A small image-text matching model, trained from scratch: 12.1 epochs.
Rows from expert 4 of block 5 of the image encoder, named by matrix and row number. Rows with one number belong to one neuron. Each number is 500 + 25 x the weight over its row's rms, rounded and kept within 0 to 999. All counts start at 0. Numbers have three digits each. After the name is the row's rms in percent of the matrix's.
# up: expert up (encoder.blocks.5.mlp.up, 8x128x128), inputs 0-127
# down: expert down (encoder.blocks.5.mlp.down, 8x128x128, transposed), outputs 0-127
up.115 108:507523548500509470523510500501498485463473442512471508478472490532484480439470502507575477435501527505517471517490447475474480488502458504491519517473480571544555494517545540473521507495496555501457470488513502496494496499496518504469535500498498504500489492503494501536509560517524479490502517473502485506495487527517481491500497453503500500508500501437494499506502482505511504503504
up.116 076:471449506466512486474479518501495554486476440487491541504505514540494491472466501511496516538491508524490515453503543504507510501532465495476519518505491477553531499490499551497509522477493542503477507494484499530510511448494508491487503486521486438479487529481490484511455508546475487499502531539544447473558497497466518427520481488498526499483508495498492473513501497516509518525522
up.117 114:505519499504511507548535487451489492513509503489483514489493494498509490517490536462491499471486476520484461478433527543488509517524503502499481500531464534476489542506532494502536522457523516483468490528453503504489518481523503539494472532473571518503503531499468516475501537461516480492532489471516493518540519479493550504524464533494490500518504486494526488428531499479470458511463
up.118 091:491486495500551462466514508502515488448480489516532494478506467506457537483504444491491500491499514502569500485498497486567501531482490473496529492493521525504492512513478471446506474528489498501473506452497496569475515520528468521474546470487473488492491453489516490468460530475501500538483521503538498546498501511512529526496473466489505518472496508503518476483477489503485536552527
up.119 083:502499530537503493468502464541447519499499480528468492487490515497530484482521518445508498461503503486505502499465531493478486500523493530532466524470503474548496479495485483527512540502493516508517495519462540491490499487503470489513514393492472486503479500486509504466530542517495558537514526478506520526491508489524494531484441503510518483511482504508449543502495501499533540535520
up.120 091:494564510497512507477505500516471482499503514546485478511488501534498487539454490541470489531505521529502486513504491493479504503479523540479521517502511519528506498508520502487551512501559491479501476548465496497517434468469490461516487482462458572516493529505501482554496489513494486471468556492545486492477487489448485502535503548529506512519500481487507513491512519532485484501466
up.121 117:477501476499472503515506511496519517479541512511469458536493485544509520494562471504518534509507534507493486499450518493479515505492493508489484493488513515532490511517448492461559517540453510521463474419480442498457508516488505525510493492457538493481524474491466480507505540454552495535513494528499500476468515526497508504476501535465487523537507502494496535473479504512504510492508
up.122 072:492563487517479533532572470504467486491502480508497454464500511547497486514515488501493474471500500498486490530467488486507495503500495458544507478496529510533513519483505472489498501490509530545485489517507532504506543512495500509492517493474503552484514500496498515468490552493469498458500536528473513460463494517486557442466511509412509512480492496519490527506457522537502510516504
up.123 081:480466453492515550473542501499489493497499496494521477488498505489530515496427505494450509505515523506481545503531447478521480508467523488482454521509480495519506507476495531514502500505470548501469520517553480430503463498450496469504483504545460500488488495500488551512544505521476493495469496500483520493543531518453508519512507458539466506516452501501504479532499514501500516509499
up.124 111:456513540464518493450513477494521491501517503479484494484499481506509511480523505526479464532511498499495498488442479569454486546493488500474496482487492501532495492525517516484531493541500494488484517516501492512506508540539513507512500500489474500587491503524521466466445504460524509515532518520484440509493471491452533463540483494502490505489518522493516509495494494500420495525478
up.125 135:473489561499513451491539481494510499468500499509458507492522500501525472489471506565495514473536506522497494496477467486526474515513525558472535470515492533541493444512530496507506562506495529490519482485543467405496477508494499514488477513531450502496471502486516469489509497491489475508491512515516491508482494496496469493517508501566499524498535469517458499533491491508499491525495
down.115 103:497505502474504513454503550511474535494521476518463486527404489503501515472514475473523510508450491423537492518525502505518488520502527456429501502454511544537470519466454498497547498544500525508435515494485540517507493499506490520495492514523492478474501502494507504502504523479508501494499519505509489506508487498495496500466486506498495502472518480484450457512489523489486463505479
down.116 075:502495507489492491458443494516519466501544536521491523504484539523502510526519496439533537477529516478517480513465485512488478504500557497451481554511500491509464478503532466499512532496466520504497533476514505486462512506464507541492506510552497442551537500547516470481486483495510478505490476503492486464463512517453507502519523540509523444476503495500492496491505512505509514502451
down.117 095:517499540500466456495504572510432531515500460458457490445500514496500491516492485494532477506518495428502497468540520491462517508472499520549501509514510479484464495457487492504482516510498495516482483530471499500490506499488501456485547479511439489531510511522475477484502446514494516505502472471496533494510466536509537467519500482525520511514513484496509488561499514499500536489499
down.118 094:545483466458526499486501549488493501475528466508486489458525504500522526497499504489496504586463496453506489508486512497517495484503502507428491507516531502473491512506498458469492534502559514518479514483521485490499483503502509500441522500464476501439466497472522510459504528510484475529500469492501569482486487504484501464505494507524520500540553470467515473520497463489499506512495
down.119 081:502503499443503493519508458529520473509491485512503538507501528517464506525521491461461518488457474460513483490465483538476493511490519534516494488472494506514541533473512515500505502515500494492482523497528498513541484486523482528501533505503393493497504498482545494487506505483523499489521498498453463501498493544452517539429524484482511544498497472499494531472483518497469462484541
down.120 099:500514557504517481501501649504482493493503483517497487488491490502479480493486497511478548472517474411467477494534493489478502571457521484499510500486523503503502479494498495482514513496491516543491491531515505515526499523530505502505475492497492488489500488486504473503499492525512511512499531481453505507500426491503502506505507468501507518501553522531491517500507499479507503504511
down.121 111:510486497531488500495516554499469507499534462486484498475493498504517492487468497523489509513486479426517458483482507492511494501483453499520476483495492454467540526494507474481498498518524529499499503548481486512490491520532498496498529471488501464504470545464521448466525498525524512518495487516497555510497496539584488493522506513501479518558580510549504527494495501497486484528485
down.122 084:527499515502500492538492490542534511487504508502496464526509498484482482543476524494541465525498490490488496500499513488480471469493480548521501531495520498463516512476488536489489508517498489471512471504502477454522496497498510452508475469494511456520499467447514416499547536523527533489507473487493503507492482521478473519489478505461519573513547435471508496533531537508507487493535
down.123 092:514479493450479534516469620503515575481476493511494529513522530493512512510528470499525503501533475467486491489505499488511456481490542485476502486529481501489499488477471464461517512490508522514487499505505539506514544512532526483529478546516510504493501496518509492443541508506483500498518521503481529504474501499502536506474502495500494497495479496481471533455498538461541477525472
down.124 112:517502533499530498497520541498500503501546505504530499477537496508478505496488494510565542527502512448452504482528500468497503501480498524514534501550533475457493496490505509482470547421527466519526480516517513518497513545500487467488465499476466485519510490456489525487500488526502524496488479488513496483500447552498515487510498487511549495562510430494470513475503498511502519486514
down.125 123:512482510492502473508504647502504509493488508485530522518482509506505546501487466469525518483510489430447474500486497470501486515468554528497525477527508484493494507512491481492501547493506499493520529525525496529523508506499519521470468522536499502503505509495464479476538500493518482470509500477499493460463467498493525504482496482547487508500520493508477539474510546501509503509496